Rows from block 3 of the text decoder of a small image captioner, named by matrix and row number. Rows with one number belong to one neuron. Each number is 200 + 20 x the weight over its row's rms, rounded and kept within 0 to 999. All counts start at 0.
After each neuron's rows are labels from the 100 texts, of 14976, where the neuron reaches its highest value: "tokens" is the input token at the peak. Only what is clearly more common there than usual is listed. The data: made-up ball-and-stick molecule models.
# fc1: MLP up (decoder.blocks.3.mlp.fc1.weight, 768x256), inputs 0-255
# fc2: MLP down (decoder.blocks.3.mlp.fc2.weight, 256x768, transposed), outputs 0-255

fc1.244,185,216,219,181,201,213,194,186,201,247,189,164,198,220,207,205,198,196,200,199,224,225,222,211,192,225,238,197,200,180,153,204,182,199,195,196,228,188,196,201,231,218,191,195,197,208,238,197,207,202,190,203,208,184,178,211,175,166,221,198,249,169,188,184,202,222,153,162,184,208,203,188,191,170,210,233,172,211,173,186,192,189,200,188,219,176,187,189,226,221,210,177,207,221,234,217,188,207,207,218,181,217,211,211,206,165,209,226,215,201,197,201,184,214,213,221,228,155,182,160,173,188,199,186,209,186,188,180,215,217,218,184,189,166,173,186,210,211,209,253,191,212,208,245,225,216,201,207,213,180,217,212,209,227,164,219,171,219,210,183,209,192,175,194,167,166,211,171,162,215,196,217,205,186,171,201,189,188,166,185,199,216,190,157,194,202,202,200,196,205,205,187,216,204,228,168,189,191,205,218,184,205,165,154,179,208,190,220,222,189,204,224,221,212,171,186,220,222,207,182,189,199,139,192,215,192,210,218,225,186,199,174,212,225,191,237,232,222,198,191,193,211,195,204,202,207,184,179,250,174,205,174,190,210,241,205
fc2.244,238,189,180,198,191,195,191,187,221,212,216,154,213,201,210,188,181,201,219,219,230,218,205,235,219,184,185,185,174,207,162,239,221,189,213,173,237,174,175,225,172,184,208,199,169,198,198,193,228,181,186,192,228,225,183,238,187,187,185,175,211,240,188,221,182,224,179,174,240,201,219,190,204,222,190,192,203,216,205,255,200,216,216,196,188,186,257,198,251,233,201,186,206,200,208,163,189,211,236,209,200,232,218,175,214,213,194,220,202,211,213,189,220,204,208,196,187,198,211,240,189,181,189,198,191,218,184,200,184,216,195,181,228,180,189,227,230,178,222,209,202,212,181,191,201,224,181,197,198,198,201,170,183,235,236,170,190,194,188,231,202,197,209,185,184,223,229,218,181,187,210,190,180,220,203,193,187,202,180,202,209,169,236,206,179,207,210,215,212,201,226,203,200,214,194,168,232,192,215,219,210,176,206,197,193,215,215,217,218,197,173,210,175,171,196,159,205,226,197,224,216,207,188,236,186,211,209,196,208,245,204,178,184,175,220,173,220,184,186,191,206,228,182,175,158,206,197,217,215,179,220,259,198,215,207,209
tokens: "balls"

fc1.207,198,215,205,216,195,206,201,199,224,204,230,190,169,204,183,202,208,171,185,194,186,193,209,195,190,223,237,245,224,197,220,190,198,201,191,234,188,223,182,211,200,229,176,202,199,180,209,218,201,192,195,193,210,207,201,207,199,166,182,204,208,203,184,231,202,203,212,218,191,218,196,205,214,223,231,218,212,161,181,162,213,204,234,206,207,210,169,198,217,224,230,199,193,235,190,157,186,260,194,230,184,231,193,199,222,209,202,152,199,200,185,213,190,184,224,225,204,175,173,185,212,211,223,224,201,169,200,197,165,210,162,182,218,193,218,198,194,188,221,189,178,204,220,168,191,197,200,211,229,201,208,231,257,200,192,171,192,190,206,185,200,203,216,204,180,161,212,187,223,186,195,186,210,170,229,195,191,168,185,198,218,205,168,165,191,227,205,205,227,203,170,204,223,183,180,196,168,202,236,213,187,197,183,203,186,210,185,211,183,136,163,197,218,206,212,215,147,203,191,197,198,185,226,196,234,236,179,182,183,194,220,185,192,214,139,188,179,180,219,165,185,229,179,194,203,199,177,188,210,240,182,194,197,185,198,227
fc2.207,179,239,177,206,197,246,205,206,208,183,192,194,192,178,219,213,172,176,195,211,205,202,203,191,196,193,174,202,205,206,211,195,205,186,196,230,170,233,190,208,212,194,208,172,187,185,190,172,158,188,201,215,208,206,221,193,200,189,211,187,169,184,231,144,196,207,189,215,209,218,190,209,205,200,194,206,186,200,200,212,201,223,153,176,178,186,189,231,211,202,188,176,169,165,186,202,178,235,215,218,199,171,187,197,234,206,203,209,174,188,180,188,224,199,197,208,208,164,206,168,200,225,196,162,188,157,218,202,212,191,185,188,207,192,220,199,200,184,191,180,203,201,216,218,219,209,211,161,215,205,200,191,191,221,227,194,227,226,202,181,208,216,219,212,194,217,188,205,177,222,190,199,214,196,175,220,206,170,212,196,180,176,207,196,214,168,252,197,177,171,193,200,231,224,218,195,232,186,232,206,167,258,184,246,238,224,180,209,220,190,191,185,178,227,247,209,222,190,207,184,181,196,247,201,179,172,227,211,241,198,191,207,218,168,188,186,190,246,167,185,214,228,209,170,197,191,186,201,155,197,187,199,169,234,187,187
tokens: "balls"

fc1.208,198,220,206,202,202,235,204,220,187,194,201,206,211,216,199,233,219,196,198,147,201,201,243,229,204,177,207,213,147,158,177,221,198,239,186,216,229,162,163,217,185,245,160,213,212,193,217,193,207,200,181,192,176,183,210,193,186,193,199,172,234,204,217,199,192,216,181,196,201,189,198,196,188,187,215,219,218,224,217,212,196,213,197,207,206,168,188,201,206,217,143,195,200,210,234,208,212,216,229,195,175,203,221,203,227,187,217,228,206,183,195,181,206,202,198,208,184,184,222,192,198,188,203,192,215,214,167,178,193,176,195,191,209,164,178,199,191,193,219,191,195,209,183,196,267,219,192,217,161,186,227,206,191,199,170,203,221,192,187,187,190,204,209,189,233,221,206,214,199,203,189,179,229,162,198,163,200,195,191,220,209,204,187,237,214,198,217,232,187,183,185,241,175,193,228,188,199,230,185,234,178,194,208,192,232,210,213,201,171,221,191,161,217,151,207,217,190,192,200,193,190,219,216,235,195,229,202,172,195,231,197,225,183,207,182,227,181,218,183,208,186,179,210,190,219,190,150,176,204,200,222,185,193,235,198,146
fc2.208,208,224,200,134,172,207,212,205,194,218,179,193,196,178,194,201,218,161,207,162,160,205,183,217,196,184,201,178,172,253,192,217,191,210,183,159,198,203,190,197,201,195,181,223,191,179,160,217,229,190,209,194,194,208,190,203,191,215,193,197,208,197,192,187,183,195,196,233,239,182,219,188,217,196,207,228,183,193,192,186,204,205,195,209,179,215,200,185,221,211,211,244,219,202,204,222,211,226,230,168,181,203,227,185,198,177,177,197,195,203,227,195,217,230,211,226,207,214,177,202,172,203,160,209,177,212,229,190,221,205,161,205,232,244,234,175,208,178,172,238,200,194,181,213,183,173,180,186,235,235,156,180,214,206,208,198,186,164,205,204,165,222,177,183,205,215,216,182,214,193,189,130,210,207,200,180,200,198,201,212,193,209,185,197,206,199,215,184,203,198,197,227,217,186,199,221,214,148,181,211,178,194,238,240,225,158,217,188,192,233,199,230,206,219,178,181,180,209,190,186,226,217,179,218,209,172,194,213,213,225,211,220,199,182,181,176,187,227,183,202,180,213,212,166,199,206,196,200,185,228,223,219,179,200,196,198
tokens: "space"

fc1.312,184,225,222,167,214,188,222,217,193,173,187,184,217,179,179,184,213,240,201,186,193,204,238,208,178,242,247,181,225,217,186,212,195,197,208,203,192,207,193,174,211,217,194,219,231,208,171,198,205,170,191,191,219,194,191,208,193,180,239,187,228,199,183,203,167,203,190,244,189,173,176,218,211,181,190,188,220,176,184,236,195,169,212,184,182,201,183,216,237,206,230,202,225,210,226,193,185,200,211,214,166,199,216,149,223,199,189,190,203,233,200,195,217,209,191,225,196,206,195,196,189,215,244,189,209,181,174,235,183,225,187,217,190,185,171,174,241,198,210,198,227,206,207,197,203,201,201,169,224,183,241,210,180,200,214,175,206,226,200,205,179,166,259,224,206,200,226,207,198,197,193,184,184,185,186,194,204,237,204,179,174,181,207,214,213,229,230,200,183,206,200,191,187,197,202,197,195,201,194,222,185,234,220,157,201,227,167,170,187,187,160,211,198,244,196,197,214,227,205,216,190,172,182,239,200,221,174,209,157,227,194,201,198,188,154,250,198,191,194,183,183,237,205,220,182,206,191,195,210,186,206,208,202,194,209,205
fc2.312,238,199,210,218,241,195,183,193,190,205,223,171,217,196,171,223,169,189,181,251,189,230,191,207,209,202,229,202,211,205,171,231,228,172,218,177,200,201,177,190,202,191,196,205,179,194,231,198,206,173,195,217,210,191,185,183,194,159,196,179,190,170,155,173,176,211,207,170,197,188,197,160,217,189,184,175,182,203,192,231,199,202,239,199,181,159,215,216,208,205,202,209,214,189,226,191,201,197,209,160,164,183,219,208,180,193,191,225,177,214,229,168,175,200,211,195,217,201,187,230,210,210,209,210,209,213,178,163,203,203,192,206,191,196,163,196,209,238,210,216,212,158,229,217,169,196,197,216,187,228,196,209,175,179,213,206,215,202,191,199,212,197,194,205,180,186,206,239,196,201,184,207,233,176,234,220,204,174,195,214,216,231,198,214,173,177,191,209,219,226,196,155,200,197,200,222,228,190,178,178,217,184,209,227,168,208,212,197,219,193,195,191,193,200,224,201,214,223,209,168,195,238,197,217,212,206,211,191,219,162,198,227,196,189,228,193,195,207,223,211,188,160,250,175,169,195,146,177,191,224,207,198,226,225,221,246
tokens: "balls"

fc1.581,195,195,174,212,223,218,199,184,219,213,153,193,217,227,217,223,189,177,221,227,235,193,196,216,228,194,225,175,218,201,236,203,199,208,172,215,179,209,207,187,192,214,200,224,221,185,184,224,231,167,202,216,233,216,202,210,198,201,179,203,175,185,196,221,172,191,208,207,200,215,219,213,219,216,214,225,212,197,198,208,211,170,223,193,194,217,175,145,223,207,215,181,169,189,213,218,213,235,178,239,200,138,173,229,215,172,189,189,193,169,199,163,187,229,224,176,178,217,179,219,225,217,209,206,204,182,212,203,199,169,150,208,224,198,211,198,190,194,196,209,226,245,254,218,200,183,194,242,214,197,235,222,185,187,219,213,219,195,229,210,220,205,218,187,179,201,193,211,220,176,175,228,208,165,231,179,183,182,183,187,219,183,197,183,192,226,221,238,202,182,191,193,211,195,201,202,204,230,199,217,184,202,197,169,229,239,196,161,216,164,163,188,223,207,222,220,200,218,177,190,217,175,224,193,213,175,217,212,218,204,193,212,203,228,176,202,208,172,215,173,188,182,181,204,178,216,186,174,205,200,191,209,195,197,212,210
fc2.581,197,193,199,188,218,215,183,202,221,218,197,245,181,206,202,197,184,193,187,215,218,176,226,203,194,246,191,193,187,204,234,202,204,191,216,231,163,213,205,193,206,176,208,180,177,205,204,222,183,222,191,221,183,188,248,220,203,217,191,183,184,195,221,204,208,206,227,213,184,239,148,202,183,235,227,173,187,183,194,226,226,209,211,184,199,203,177,169,171,208,201,197,203,198,202,193,248,203,179,208,176,170,176,181,185,188,184,194,194,192,191,189,178,195,197,182,211,195,210,223,183,200,196,188,171,154,195,222,186,221,197,234,221,194,223,186,191,206,234,183,227,220,201,191,165,187,167,238,221,212,247,225,197,244,207,211,190,209,205,201,187,205,202,198,164,247,190,197,179,197,196,244,210,205,203,198,176,200,202,210,208,205,204,203,206,173,206,216,185,220,162,214,213,234,166,210,184,213,237,213,194,212,196,189,177,140,220,181,204,212,195,238,230,178,168,222,208,211,173,201,205,211,197,220,179,183,195,177,237,206,188,218,211,187,171,206,182,209,201,176,203,192,221,213,185,160,210,160,209,184,174,250,178,216,179,176
tokens: "balls"

fc1.72,176,213,221,185,211,202,196,209,213,244,152,189,179,197,182,224,203,153,230,226,230,218,192,201,206,176,241,190,203,226,172,210,213,193,182,200,202,193,189,212,160,193,196,219,216,188,219,224,189,164,210,217,214,203,188,193,184,226,217,212,213,181,169,185,178,204,208,211,195,204,220,234,179,212,244,217,180,197,189,189,196,191,227,181,215,201,199,178,188,185,202,184,182,169,219,205,188,215,212,223,191,237,219,205,178,213,209,203,198,181,206,186,203,228,197,204,201,206,181,206,199,154,195,225,201,229,193,172,215,220,161,203,196,170,207,240,207,187,157,205,200,211,217,214,225,193,166,205,161,201,230,202,205,202,220,144,229,220,202,223,211,210,175,187,203,198,170,194,191,203,215,187,188,190,222,195,196,200,216,209,217,175,206,190,171,205,215,201,258,219,176,202,198,192,237,219,198,177,179,195,154,211,235,194,245,233,174,250,207,191,153,178,210,171,185,197,188,226,211,194,239,204,209,195,199,239,213,217,186,226,188,178,184,219,222,186,203,207,211,197,205,194,197,220,159,205,195,224,216,205,194,227,180,195,203,171
fc2.72,210,199,205,215,162,186,209,188,171,173,189,207,183,212,187,180,212,158,222,147,207,210,183,209,201,217,231,214,216,204,239,196,210,190,203,221,192,185,233,218,199,220,178,212,205,199,172,194,206,218,203,195,207,244,204,208,204,183,194,187,159,217,194,163,178,248,184,206,203,203,230,198,186,240,230,213,218,200,202,209,175,211,234,198,208,205,202,199,197,192,202,199,186,177,215,206,187,166,214,215,214,201,226,231,189,213,197,235,177,202,206,203,203,195,232,201,213,207,181,198,190,174,176,205,167,203,215,172,204,190,191,206,235,224,204,226,188,144,204,215,228,195,240,203,176,189,204,232,222,199,192,170,186,193,202,178,210,185,192,213,176,219,210,208,196,205,231,218,158,195,183,181,188,215,244,202,189,185,202,228,209,187,211,166,181,199,210,192,210,220,211,203,187,189,201,228,165,246,208,199,203,169,222,184,257,223,160,208,215,150,178,197,183,197,204,215,213,207,210,183,197,193,193,172,211,188,197,239,190,218,236,187,178,197,175,193,206,177,212,210,211,230,196,203,179,191,197,197,135,208,200,242,205,214,232,235
tokens: "space"